config = dict(
    n_mels=64,
    layer_scale_init=0.1,
    muon_scale='match_rms_adamw',
    batch_size=512,
)
Rows from block 3 of a small multi-label audio tagger, named by matrix and row number. Rows with one number belong to one neuron. Each number is 200 + 30 x the weight over its row's rms, rounded and kept within 0 to 999. All counts start at 0.
After each neuron's rows are labels from the 100 clips, of 14848, where the neuron reaches its highest value: "responds to" is what is common among them. Only what is clearly more common there than usual is listed. The data: babble in 24 made-up languages, each with its own sounds, syllables and stress or tones, from a formant synthesiser.
# fc1: MLP up (model.blocks.3.mlp.fc1.weight, 768x192), inputs 64-127
# fc2: MLP down (model.blocks.3.mlp.fc2.weight, 192x768, transposed), outputs 64-127

fc1.166,224,212,208,197,202,175,199,220,182,169,246,176,198,199,206,214,231,200,233,145,199,237,125,234,201,218,163,179,196,184,202,215,238,156,201,160,257,179,218,185,202,151,204,205,231,179,173,202,199,115,275,207,172,190,195,168,178,250,130,202,205,225,186,178
fc2.166,224,161,213,193,229,239,214,211,217,189,98,240,199,199,202,170,199,171,155,227,238,188,206,218,225,242,210,208,230,191,138,200,196,197,198,222,150,215,214,176,217,286,183,190,152,236,188,184,171,253,153,187,242,189,188,166,244,191,210,148,205,187,194,191
responds to: reverberation; /a/

fc1.363,219,162,179,241,236,241,167,196,136,238,230,181,193,255,200,217,183,179,200,183,179,202,290,208,202,162,236,207,195,213,197,180,232,177,166,213,213,222,198,175,121,210,195,243,197,177,221,194,283,197,230,209,184,222,169,202,161,209,151,224,161,230,208,188
fc2.363,138,153,206,221,207,175,213,153,221,193,190,198,180,199,219,201,203,224,129,147,198,196,199,212,236,235,198,188,161,248,206,189,180,255,189,225,209,221,218,224,259,241,218,157,194,201,157,191,188,156,212,148,213,181,201,165,186,212,241,202,217,194,172,269
responds to: voice: child-like voice; /ɔɪ/; /ç/; prosody: no stress

fc1.185,166,188,200,202,205,244,227,180,273,118,233,203,219,175,182,260,193,192,211,162,207,196,220,149,212,216,205,219,218,202,190,223,227,209,193,201,254,244,190,158,199,234,226,175,183,194,233,227,218,182,246,262,202,208,212,210,187,187,203,167,207,220,179,222
fc2.185,221,185,188,219,156,151,187,200,218,204,216,174,169,182,245,200,235,231,140,220,194,173,178,220,215,222,204,179,174,191,250,249,157,176,196,166,182,156,183,211,220,177,179,177,255,173,196,176,197,218,212,192,206,158,195,204,169,175,241,178,236,205,216,178
responds to: /ɔ̃/; /ɛ/; /o/

fc1.329,216,203,184,198,178,211,190,197,217,216,178,192,174,203,343,173,184,199,125,198,172,204,221,214,218,227,256,247,230,172,186,203,185,170,162,179,241,193,212,222,167,237,150,176,201,187,234,234,173,207,159,232,213,219,196,212,233,139,197,187,228,227,207,240
fc2.329,218,245,175,215,175,165,170,193,191,181,225,178,194,254,217,203,249,169,193,165,187,240,211,179,262,197,262,172,231,203,188,244,148,130,195,187,220,212,161,295,267,197,190,213,153,235,200,178,199,198,178,199,175,254,192,183,214,145,216,200,217,163,210,230
responds to: muffled (low-pass); /z/; /s/

fc1.39,186,220,197,221,180,237,236,173,252,183,246,201,199,187,204,157,167,263,188,268,218,211,184,215,227,204,231,206,197,234,200,158,169,254,172,212,223,200,192,251,185,179,171,147,179,187,232,176,199,250,175,154,214,219,161,191,206,146,185,201,199,215,184,204
fc2.39,214,228,223,205,179,165,183,175,168,226,203,198,221,196,287,274,200,136,197,208,202,159,223,234,231,212,204,192,240,189,208,240,222,183,200,195,188,220,201,166,184,228,204,205,238,210,212,214,178,175,198,249,192,176,249,156,200,205,200,186,193,191,243,256
responds to: /ɔ̃/; /ɛ/; /o/

fc1.206,201,171,232,219,245,253,201,162,269,206,282,197,274,252,188,204,186,219,184,186,186,144,231,168,219,180,198,181,198,205,185,231,220,143,207,202,157,192,206,195,208,188,182,148,174,198,219,180,219,175,162,226,250,157,264,193,160,273,193,228,202,219,200,205
fc2.206,206,222,162,192,185,219,156,214,184,199,250,210,199,197,225,201,201,198,199,175,188,243,216,166,208,203,216,218,203,165,194,185,202,234,178,163,185,235,226,255,263,191,221,212,208,204,169,139,195,228,143,147,185,193,207,189,219,224,216,231,157,201,209,170
responds to: /tʃ/

fc1.281,194,186,190,166,160,220,176,219,275,227,145,235,198,135,156,171,197,162,218,120,161,168,197,218,152,184,216,206,204,233,230,187,204,209,141,258,201,219,255,157,234,184,207,202,215,205,205,210,243,211,192,181,185,235,228,210,165,200,221,166,204,208,259,237
fc2.281,190,209,188,178,213,206,215,204,149,197,138,173,223,250,171,235,219,237,244,200,185,239,269,171,215,232,159,239,262,227,223,216,223,154,208,218,198,191,154,221,209,196,173,231,153,192,184,170,143,129,174,192,238,150,201,166,248,189,246,195,192,200,188,184
responds to: /x/; /ɣ/

fc1.320,214,250,223,187,167,208,149,218,154,214,239,224,205,146,193,244,148,224,248,227,202,198,211,245,199,201,171,181,228,126,209,236,171,224,205,234,172,222,174,196,240,160,162,171,204,199,207,150,194,188,216,203,195,147,232,242,172,205,235,189,223,200,185,228
fc2.320,217,213,162,202,210,179,239,192,240,202,138,198,179,236,220,145,221,218,183,122,201,192,160,188,178,145,227,196,169,255,162,173,211,185,229,171,233,203,186,138,164,182,221,212,156,197,202,219,170,204,201,157,173,278,199,198,261,181,135,185,199,211,200,198
responds to: voice: child-like voice

fc1.719,200,214,205,199,166,222,217,222,181,257,211,170,174,256,216,195,237,174,215,209,143,134,141,210,209,174,247,184,174,164,199,220,197,226,196,238,215,175,190,152,164,200,179,221,201,200,166,213,209,242,179,167,238,175,175,217,138,179,201,189,200,132,218,204
fc2.719,214,210,227,196,149,204,190,200,228,171,196,224,182,231,188,220,216,259,167,168,250,223,202,223,255,225,213,201,243,201,196,191,223,248,161,114,157,206,205,185,217,158,217,169,203,236,197,213,176,216,259,219,199,196,204,179,204,153,182,191,203,282,179,246
responds to: reverberation; /k/; /k˭/; /ʊ/

fc1.757,158,236,152,199,241,246,197,184,220,214,208,145,238,196,175,214,202,242,259,181,191,208,146,252,200,201,192,209,180,211,188,214,115,194,173,196,216,188,198,200,223,197,227,159,200,192,259,274,216,193,130,180,183,181,181,222,226,169,193,225,200,223,213,223
fc2.757,220,183,215,191,194,197,241,177,199,211,211,228,166,199,186,182,188,169,136,206,175,211,203,140,200,238,243,168,231,230,201,143,257,216,242,178,152,184,185,177,214,198,215,176,185,202,151,172,219,189,212,238,203,176,215,180,121,215,206,219,207,183,209,237
responds to: /ɔ̃/; clipping

fc1.134,99,208,187,226,182,203,210,179,254,200,233,176,188,237,204,158,221,217,189,162,191,185,218,208,185,163,203,198,262,234,200,201,162,211,180,201,165,205,206,164,198,221,191,183,200,211,197,169,209,200,191,191,191,200,175,262,122,116,248,194,220,134,208,189
fc2.134,236,138,200,206,165,200,235,195,192,183,191,293,193,205,208,190,209,187,190,241,216,182,237,150,153,203,213,237,204,199,196,208,226,210,233,200,215,177,253,227,202,225,209,207,173,212,184,195,209,224,197,186,244,197,98,209,263,225,203,194,162,178,205,210
responds to: muffled (low-pass); white noise

fc1.440,194,209,208,188,219,214,180,229,215,199,211,214,237,187,182,190,163,100,192,231,233,223,218,240,233,195,201,203,201,223,202,185,208,166,266,212,172,222,183,186,164,128,205,189,239,249,237,191,191,227,171,202,206,208,211,144,236,153,214,207,250,250,209,207
fc2.440,128,191,205,194,220,198,205,129,208,187,225,233,200,206,208,245,164,247,209,205,210,164,182,166,160,205,174,212,194,187,253,205,213,242,188,207,214,191,193,160,158,202,238,211,235,226,197,237,159,152,165,265,190,213,194,159,202,218,161,208,146,173,176,171
responds to: /i/; prosody: stress on last syllables; /s/; /f/

fc1.63,159,191,169,218,166,216,200,220,214,212,193,289,275,251,159,191,226,191,201,259,213,201,191,193,225,195,239,168,198,171,181,232,177,167,167,192,203,168,209,200,203,212,198,208,228,258,162,231,191,198,206,239,164,197,202,225,252,196,206,223,224,170,121,201
fc2.63,178,220,205,216,216,187,186,212,227,181,215,160,193,159,204,177,131,236,205,176,234,197,191,180,209,146,187,190,203,212,277,187,221,207,197,186,181,229,245,200,237,150,221,208,211,188,188,184,187,195,200,207,205,171,163,157,145,175,211,198,162,191,271,196
responds to: /ʌ/

fc1.188,198,176,256,193,184,215,124,226,148,192,210,168,203,212,218,151,195,155,274,231,185,175,141,156,176,184,203,198,224,201,201,236,237,213,183,184,241,291,152,230,201,239,194,227,198,142,204,170,200,200,177,189,251,260,144,189,169,170,191,198,228,216,171,162
fc2.188,178,232,165,210,193,165,215,197,248,237,248,260,163,210,235,254,206,287,155,242,248,233,194,223,218,173,206,265,182,174,139,197,209,210,231,224,205,202,185,187,179,171,171,218,196,228,166,193,147,204,202,199,187,246,195,181,206,202,208,139,193,195,209,199
responds to: reverberation; /dʒ/; /ɛ̃/; /a/

fc1.279,202,209,202,137,197,180,249,267,231,216,280,304,224,242,207,233,166,210,213,228,272,184,163,238,193,196,208,201,290,165,202,195,170,157,190,186,218,211,176,129,200,154,225,195,214,234,131,239,214,197,179,155,182,229,257,186,206,197,183,165,200,264,157,232
fc2.279,169,175,225,240,178,185,197,216,222,201,223,278,177,257,196,207,271,191,198,167,242,219,152,230,201,183,185,213,164,210,188,153,162,158,191,147,198,203,200,204,184,196,213,225,201,279,205,189,208,191,193,235,125,119,219,231,222,204,197,157,156,218,203,210
responds to: /i/; /ʔ/

fc1.437,254,190,205,207,190,172,142,213,207,200,161,176,228,198,175,151,212,210,185,173,198,198,194,188,230,170,196,165,195,198,261,172,140,192,224,177,190,220,214,241,186,200,205,215,152,188,221,227,182,173,230,197,175,193,167,263,190,146,222,234,182,192,254,196
fc2.437,151,217,214,140,192,214,240,209,179,221,249,226,200,182,195,212,191,177,207,218,174,206,188,261,161,249,235,214,201,211,189,212,267,198,211,243,227,197,177,156,176,157,223,166,216,209,201,189,195,243,193,209,229,227,257,129,198,209,164,222,228,252,176,195
responds to: voice: child-like voice; /ɣ/

fc1.569,199,183,159,227,178,184,247,168,155,201,190,180,201,192,201,219,203,154,186,206,158,227,219,199,199,146,190,183,204,196,241,203,209,194,134,198,208,262,167,235,236,221,200,187,219,213,254,243,200,213,220,188,200,247,196,235,172,155,220,178,186,200,187,200
fc2.569,241,191,191,206,200,159,175,213,218,200,219,235,244,202,230,253,200,225,177,222,208,222,236,202,206,262,245,218,205,246,184,213,212,160,217,200,159,140,234,203,188,173,165,272,197,200,206,154,183,142,221,174,218,193,216,150,212,216,202,280,198,162,271,128
responds to: /b/

fc1.405,150,245,241,223,156,192,226,200,167,210,220,143,207,180,215,191,196,171,226,256,200,186,200,193,169,208,194,221,149,203,294,200,174,202,183,223,196,190,175,245,211,205,110,216,218,255,201,192,200,168,211,217,189,204,139,196,200,160,202,198,195,219,198,188
fc2.405,199,235,160,173,175,156,152,203,215,173,178,205,276,233,182,187,246,224,176,214,190,192,166,198,207,237,186,216,212,237,178,143,221,164,195,154,183,215,133,258,164,122,201,228,187,160,245,198,204,193,166,179,196,213,225,187,189,223,204,169,208,149,228,207
responds to: /d/

fc1.119,169,204,191,215,173,255,187,239,251,222,279,197,231,211,186,202,188,221,208,176,215,224,197,206,162,206,203,209,204,219,189,186,169,180,84,193,233,156,184,209,195,213,210,190,232,186,181,230,200,226,147,264,246,191,224,181,168,225,144,176,151,213,224,202
fc2.119,181,176,125,203,200,158,185,204,201,217,290,267,153,229,246,218,168,224,218,187,229,199,231,189,217,184,164,244,217,202,193,162,182,196,213,199,227,261,237,218,221,217,196,144,214,145,240,173,131,148,167,192,146,193,230,185,218,176,198,210,204,144,240,259
responds to: /tʃ/; voice: deep voice; white noise

fc1.704,210,145,228,210,197,251,196,187,188,187,170,189,200,198,177,235,177,185,233,223,173,185,279,203,187,161,180,212,194,264,189,174,200,163,227,190,180,255,149,244,226,189,175,156,180,230,256,236,165,196,241,182,227,202,213,301,160,190,216,192,225,238,159,206
fc2.704,167,206,163,208,202,193,248,219,239,210,263,240,249,204,166,201,228,198,155,197,199,225,185,207,200,165,262,175,245,225,214,259,163,206,186,228,197,208,190,203,187,234,196,206,204,207,179,193,229,246,161,169,192,173,211,194,276,208,238,228,207,160,211,233
responds to: /ʌ/; /ɔɪ/; /m/; /q/

fc1.12,202,200,185,219,151,263,170,222,142,233,174,207,183,228,152,180,201,225,173,223,202,193,224,195,142,261,166,190,188,250,193,194,209,163,180,192,241,212,192,167,245,178,204,196,116,136,185,181,230,165,199,234,181,179,166,231,198,157,195,193,172,156,189,221
fc2.12,253,207,191,180,205,143,158,276,200,220,180,225,194,190,171,197,218,264,153,180,187,181,222,200,206,242,177,216,283,190,233,200,206,165,142,191,200,190,200,207,244,199,206,199,177,184,187,275,156,193,201,201,243,201,249,182,233,168,277,144,171,181,209,207
responds to: /x/; /k/; /u/; /oʊ/

fc1.523,194,152,165,178,219,209,221,204,190,148,208,214,217,189,186,150,164,224,194,245,154,161,147,192,149,204,236,199,223,183,191,221,200,199,196,291,196,174,186,179,255,138,229,207,277,192,201,187,184,162,185,201,149,226,155,186,203,186,203,224,205,216,200,152
fc2.523,220,159,207,189,194,225,205,171,200,304,172,157,184,191,211,226,229,207,120,228,162,241,229,188,256,169,162,145,176,245,213,200,208,241,167,170,190,272,225,202,197,215,102,187,163,194,251,154,199,201,182,237,254,200,194,231,205,240,200,219,176,240,197,194
responds to: /ɲ/; clipping

fc1.360,70,206,163,198,187,262,220,173,225,199,173,175,200,225,228,211,200,232,212,185,224,233,211,206,204,181,198,159,175,161,189,242,183,228,194,202,175,212,201,144,255,171,214,220,215,246,179,199,184,196,206,203,194,195,181,235,192,145,184,195,250,183,196,196
fc2.360,187,196,218,194,240,200,135,221,208,140,239,204,156,183,176,173,185,203,242,199,195,210,236,255,181,199,213,240,190,249,195,191,241,233,173,147,178,214,201,196,152,211,182,230,148,206,237,191,298,198,199,202,197,225,237,197,213,188,210,179,167,205,199,240
responds to: muffled (low-pass); white noise

fc1.216,224,221,170,202,190,201,240,208,177,220,187,198,213,242,208,186,236,213,236,182,225,196,180,228,165,190,185,255,180,184,190,231,159,212,237,233,194,243,198,202,197,180,165,155,209,164,248,202,145,199,178,212,199,212,174,242,195,178,205,223,181,188,160,149
fc2.216,182,192,182,188,153,184,84,200,245,220,200,215,186,258,112,209,200,201,224,225,159,198,181,230,205,229,234,223,258,197,205,195,220,190,205,228,186,173,194,176,233,190,230,200,130,171,120,220,185,184,229,217,225,147,189,201,200,237,189,164,226,243,177,234
responds to: voice: child-like voice; /ɣ/; muffled (low-pass); clipping

fc1.114,208,210,209,192,225,203,178,157,188,167,192,198,188,197,214,249,200,195,190,206,223,177,201,201,170,192,224,225,217,168,172,217,188,186,247,214,179,202,230,212,248,270,217,249,152,201,224,174,182,151,189,200,187,178,266,233,202,197,195,198,198,168,197,189
fc2.114,183,190,162,207,226,192,210,199,231,176,201,214,199,221,182,164,228,200,167,175,204,248,194,154,215,202,181,194,160,227,138,192,216,214,192,234,146,264,249,272,195,169,162,152,288,197,239,244,252,178,223,248,219,246,161,180,264,205,198,270,189,185,206,196
responds to: /ɔɪ/; /ç/; prosody: no stress; /y/

fc1.189,226,204,143,199,214,180,200,215,252,188,201,190,224,207,255,153,181,205,210,184,161,206,220,166,192,204,220,207,140,198,210,199,265,216,154,201,238,206,195,224,229,156,200,164,189,213,195,184,194,209,195,190,192,199,181,170,192,234,118,218,221,199,240,189
fc2.189,204,197,195,238,214,199,163,237,137,238,200,178,141,200,174,190,174,238,214,201,207,179,162,140,198,197,248,232,189,165,165,217,153,146,219,139,216,210,185,228,190,211,184,273,199,225,157,264,205,166,215,214,226,195,176,209,201,195,182,205,214,215,211,188
responds to: /ɔɪ/; /ɑ/

fc1.292,163,180,237,235,213,190,258,220,205,237,157,161,198,171,190,202,201,207,208,157,249,195,180,202,153,199,182,168,214,174,192,204,255,229,247,251,203,206,240,182,220,201,196,235,187,188,200,234,166,212,197,257,195,117,215,174,147,176,177,222,186,184,215,216
fc2.292,212,249,180,184,216,175,194,220,147,196,215,205,257,195,166,218,166,226,222,238,181,227,236,179,259,172,193,225,196,193,208,217,166,190,191,208,198,193,160,203,223,161,210,173,135,246,216,200,202,166,184,150,227,242,205,222,217,209,223,200,240,191,185,201
responds to: /x/

fc1.493,193,173,199,201,206,226,208,199,135,190,215,203,171,181,216,196,193,146,198,257,163,207,211,247,184,170,201,175,235,237,167,194,156,225,221,223,215,149,216,191,173,186,267,211,221,238,191,209,215,251,218,276,158,229,196,278,186,201,206,212,194,171,131,232
fc2.493,232,189,195,203,198,130,204,199,222,199,198,219,248,196,197,211,219,208,204,180,267,210,183,181,226,159,254,211,211,205,217,124,214,214,223,211,158,215,129,178,273,255,222,178,222,175,222,223,215,140,188,183,206,175,228,189,201,179,199,196,214,204,231,172
responds to: /i/

fc1.542,178,180,192,235,162,201,229,223,174,203,205,225,137,313,175,190,196,229,219,188,201,194,186,213,237,191,221,170,148,198,248,183,245,238,171,244,207,206,200,210,214,184,172,239,201,171,184,197,179,194,161,204,165,169,185,208,194,223,201,228,185,230,204,190
fc2.542,218,211,203,211,226,196,161,147,204,240,209,167,205,151,239,229,192,194,132,205,236,218,215,197,175,194,220,198,210,223,235,199,207,198,156,186,179,110,217,191,138,210,177,145,162,185,218,173,201,172,221,183,248,187,169,217,229,216,192,206,200,161,194,165
responds to: reverberation; voice: deep voice; prosody: tones; /ʊ/

fc1.334,189,201,218,171,165,203,202,258,233,196,215,200,218,206,178,207,145,187,228,179,168,165,184,194,223,157,198,185,242,244,205,208,186,236,225,223,134,243,152,215,221,171,136,111,174,170,275,207,181,248,205,212,200,204,164,209,179,201,236,232,215,207,191,190
fc2.334,198,211,165,222,204,160,210,164,181,237,176,238,171,218,193,207,258,228,148,202,225,165,235,236,151,157,205,207,196,251,231,232,195,196,149,186,236,203,156,228,200,176,221,256,232,173,98,243,246,202,187,152,215,196,196,187,201,200,199,174,227,229,189,229
responds to: /ʌ/; prosody: tones; /æ/; voice: child-like voice

fc1.471,157,231,248,173,219,207,145,265,237,198,202,197,200,210,148,166,196,176,201,172,208,203,222,216,272,114,211,180,207,236,232,207,191,178,205,187,199,192,188,214,189,198,203,140,182,242,205,177,177,212,271,229,195,195,233,212,161,233,211,251,187,183,196,249
fc2.471,203,197,177,250,211,213,221,169,207,249,186,193,243,209,219,217,190,176,239,184,173,168,139,153,195,259,225,198,248,217,188,178,218,214,201,202,252,229,209,218,212,205,182,237,166,179,176,179,199,198,201,205,174,199,181,200,158,215,197,158,249,194,194,206
responds to: /ʌ/; /ʃ/

fc1.7,162,245,205,234,270,194,227,202,189,181,239,241,187,219,171,138,175,188,227,212,247,242,161,228,205,120,162,194,225,171,204,193,159,192,237,197,190,216,214,158,228,164,223,203,170,192,204,195,189,152,145,175,202,282,201,199,255,248,152,198,207,265,229,258
fc2.7,238,140,194,163,194,177,189,219,206,242,262,186,195,218,201,264,179,278,186,206,277,178,169,191,126,237,194,200,230,176,216,216,247,179,204,176,213,165,155,229,146,197,215,314,190,210,205,208,190,200,212,184,180,205,213,186,217,153,199,152,207,195,174,206
responds to: /i/; /ɔ̃/; /b/; muffled (low-pass)

fc1.678,200,178,194,201,222,211,193,157,230,259,186,203,197,201,159,258,216,238,196,214,147,214,194,200,232,197,193,206,205,196,171,209,208,110,190,244,198,135,197,214,194,208,223,126,207,185,277,237,131,242,241,254,179,191,196,186,211,191,197,141,195,192,194,185
fc2.678,187,199,180,254,223,201,205,181,195,202,150,241,208,255,212,129,199,197,243,195,156,201,177,168,160,250,169,129,191,184,176,160,204,243,185,140,221,205,250,200,201,185,203,214,211,272,197,212,178,173,255,197,168,209,201,150,198,218,202,207,169,211,223,200
responds to: /ɔ̃/; /ɛ/; prosody: stress on first syllables; /ç/

fc1.586,217,245,198,158,178,191,173,205,127,206,189,289,212,228,187,241,199,177,177,167,222,200,222,226,220,206,226,172,275,154,196,243,184,198,139,240,190,181,205,169,208,177,178,214,210,151,241,236,208,220,177,178,190,205,158,227,224,143,226,201,218,233,249,154
fc2.586,180,179,213,180,247,262,222,233,240,189,197,111,203,187,202,190,202,260,164,211,197,215,142,185,155,204,183,191,189,256,191,170,204,195,261,178,165,195,159,181,169,207,178,207,197,226,179,244,196,192,237,214,203,171,204,208,218,209,234,187,168,197,193,187
responds to: /ɔɪ/; prosody: no stress; /ɔ̃/

fc1.642,207,202,164,192,237,197,183,198,236,203,186,196,201,240,209,205,242,192,220,251,138,116,205,233,152,124,177,209,202,199,199,228,200,211,201,119,142,137,260,186,182,164,156,200,179,256,232,202,200,222,174,212,209,193,147,218,190,184,163,168,218,154,204,211
fc2.642,198,162,197,197,207,250,224,225,205,202,189,205,214,188,231,213,233,174,172,143,174,206,180,228,194,195,199,150,200,203,192,214,172,218,234,153,166,139,229,234,265,195,170,186,217,233,175,245,237,178,231,177,126,204,168,151,212,165,258,190,180,226,202,222
responds to: /d/; prosody: stress on first syllables; /ɛ/

fc1.549,179,208,213,192,181,134,191,215,228,185,196,210,253,183,252,230,139,225,216,86,205,153,184,219,167,168,217,199,180,194,210,178,188,147,153,245,174,204,214,152,250,192,223,232,216,209,222,173,234,242,194,195,258,183,210,212,211,188,241,192,140,177,180,171
fc2.549,214,200,207,156,200,200,185,197,186,213,198,222,216,210,101,156,247,158,226,283,198,222,180,200,215,284,191,205,174,260,205,173,178,220,228,188,210,194,215,204,237,201,212,174,221,185,230,208,168,220,177,199,195,233,158,195,215,191,252,247,224,190,211,236
responds to: /b/; /ɛ̃/

fc1.650,202,202,207,182,221,169,220,284,199,225,157,180,198,259,216,194,166,203,188,207,219,207,180,229,210,174,204,209,208,272,262,232,175,153,193,171,197,235,282,207,150,196,235,147,210,214,170,233,207,202,188,208,221,177,179,174,201,206,191,183,189,213,209,171
fc2.650,156,209,205,204,196,211,202,152,203,175,243,144,178,250,214,272,220,197,259,199,160,262,221,163,210,222,200,195,157,92,182,194,200,279,208,197,227,185,196,222,156,200,241,191,173,190,227,166,192,201,203,200,188,207,200,167,175,191,214,183,154,156,178,231
responds to: reverberation; voice: deep voice; /ə/; /o/

fc1.260,213,215,222,171,195,199,192,202,235,208,208,241,198,216,145,196,208,193,281,214,177,198,186,190,163,170,199,137,246,200,216,150,191,208,252,253,183,244,247,214,201,185,210,208,202,163,212,167,188,173,206,152,202,240,146,208,213,216,219,212,190,213,255,164
fc2.260,203,157,236,147,154,174,181,168,192,165,185,155,176,138,203,242,167,218,143,195,221,193,203,196,226,225,198,200,178,208,200,224,228,214,208,183,204,202,191,189,233,153,205,183,200,218,206,217,239,199,188,204,218,189,266,254,213,197,179,197,222,196,101,214
responds to: /i/

fc1.558,193,198,199,227,179,213,176,157,272,190,212,193,230,205,153,205,186,237,207,276,216,191,227,169,156,190,250,265,230,214,156,225,205,235,205,198,242,227,160,198,169,174,162,225,178,175,158,186,209,146,246,156,193,214,201,198,228,188,174,224,185,177,176,220
fc2.558,202,192,201,234,197,198,192,197,144,213,160,244,196,240,198,192,270,175,206,159,187,172,132,210,182,180,201,184,233,188,172,213,183,197,187,216,217,167,215,220,211,251,226,195,203,217,178,219,189,175,190,128,223,163,174,183,193,172,226,208,179,222,198,148
responds to: /ɔɪ/; /ç/; /y/; prosody: tones

fc1.568,204,213,202,226,249,240,189,225,206,248,190,177,213,199,201,186,226,182,204,231,163,162,140,212,230,200,162,195,198,201,274,204,215,223,226,205,225,219,235,181,224,129,252,150,171,141,184,204,185,177,200,251,127,216,204,168,175,239,201,193,188,184,185,200
fc2.568,187,283,211,214,235,217,234,120,217,166,187,223,189,237,173,198,193,213,146,187,189,211,218,178,199,228,189,200,144,147,189,191,210,200,199,158,256,189,208,251,129,237,154,157,196,225,210,213,204,198,237,196,202,171,200,199,222,206,206,192,205,217,194,188
responds to: /ɔ̃/; voice: deep voice; clipping

fc1.182,234,194,201,178,239,190,272,178,210,183,155,192,139,215,199,231,219,223,145,180,211,265,133,188,216,156,196,128,190,264,196,199,236,189,188,208,176,231,155,160,188,199,201,214,154,186,198,236,198,219,247,189,200,194,223,166,187,202,216,222,169,212,204,244
fc2.182,203,224,225,221,216,162,185,199,191,181,238,253,201,214,115,190,208,172,222,196,209,181,192,152,176,229,181,231,147,132,200,206,224,199,172,224,198,158,213,207,212,182,170,214,192,165,188,194,194,176,203,216,188,173,230,240,196,218,223,157,206,254,191,145
responds to: /ɔ̃/

fc1.335,141,210,193,193,199,205,252,223,211,246,189,255,191,187,181,205,175,192,241,258,196,204,219,275,177,190,178,227,191,218,227,211,193,187,121,220,214,225,171,200,197,165,238,173,217,218,188,249,173,209,197,210,170,203,220,217,189,199,193,222,187,194,211,159
fc2.335,182,126,246,201,204,210,185,191,150,220,194,191,179,227,145,238,152,195,190,255,216,251,199,228,199,250,211,223,189,229,164,236,220,180,198,162,173,200,193,203,216,213,216,190,203,182,189,195,267,199,162,228,227,233,169,197,200,234,210,179,207,211,198,195
responds to: /ɲ/; /ɔ̃/; /ɛ/; /o/

fc1.532,200,204,191,227,146,216,212,198,217,230,143,230,228,199,198,182,178,178,277,237,285,224,160,196,190,217,184,196,170,224,188,218,227,204,177,225,239,176,252,177,173,242,228,205,219,233,241,191,156,176,214,226,260,174,156,279,251,196,220,192,194,205,223,211
fc2.532,216,266,203,200,182,194,170,248,165,217,269,221,154,165,193,207,181,230,157,141,212,176,220,182,190,191,215,263,150,197,183,199,208,231,239,159,190,202,198,229,199,247,238,220,150,199,142,181,200,186,166,211,210,208,235,239,208,250,135,186,202,187,168,156
responds to: voice: child-like voice; white noise; clipping

fc1.95,196,188,189,156,199,160,220,202,123,224,214,191,199,238,207,247,227,176,194,154,174,160,140,197,233,233,179,163,181,198,236,219,193,223,245,179,195,199,225,168,183,157,199,201,247,184,151,197,218,179,233,216,147,182,212,157,206,194,193,193,216,177,220,192
fc2.95,190,219,197,278,226,178,185,158,227,206,221,246,183,200,223,196,179,186,161,201,178,209,224,259,197,240,239,211,257,226,234,177,199,181,210,221,228,203,214,170,230,234,189,214,194,248,244,191,215,165,221,176,197,258,199,239,178,209,183,214,208,152,170,198
responds to: reverberation; /ɛ/; /aʊ/

fc1.485,200,191,199,230,189,215,237,235,227,175,203,203,229,250,218,232,198,149,245,174,209,177,194,180,194,184,191,208,215,210,237,178,215,191,141,231,212,176,178,315,217,201,224,175,187,216,202,191,197,221,181,201,253,184,209,198,136,233,168,168,252,190,220,213
fc2.485,216,175,191,206,150,200,200,198,185,187,172,169,129,241,192,218,263,218,179,189,156,213,172,232,191,221,230,188,243,178,190,235,201,201,147,196,177,196,179,221,210,234,201,205,211,187,170,206,209,196,199,201,200,200,169,221,258,151,238,192,125,211,155,149
responds to: /d/; prosody: stress on first syllables; /ʊ/

fc1.266,184,159,172,230,177,214,155,181,207,253,219,260,214,239,344,183,229,178,187,202,278,170,226,210,239,171,258,252,215,196,191,175,177,194,177,206,218,185,236,275,181,247,175,182,169,194,199,275,184,178,163,209,226,181,183,117,166,203,174,141,213,200,247,239
fc2.266,227,205,250,167,288,187,236,232,235,209,201,124,206,128,133,297,138,221,160,203,145,179,186,211,206,232,204,161,210,177,168,161,224,175,193,208,181,213,167,186,239,212,212,191,209,241,203,175,245,239,267,218,203,182,205,237,202,191,213,212,186,160,210,199
responds to: muffled (low-pass)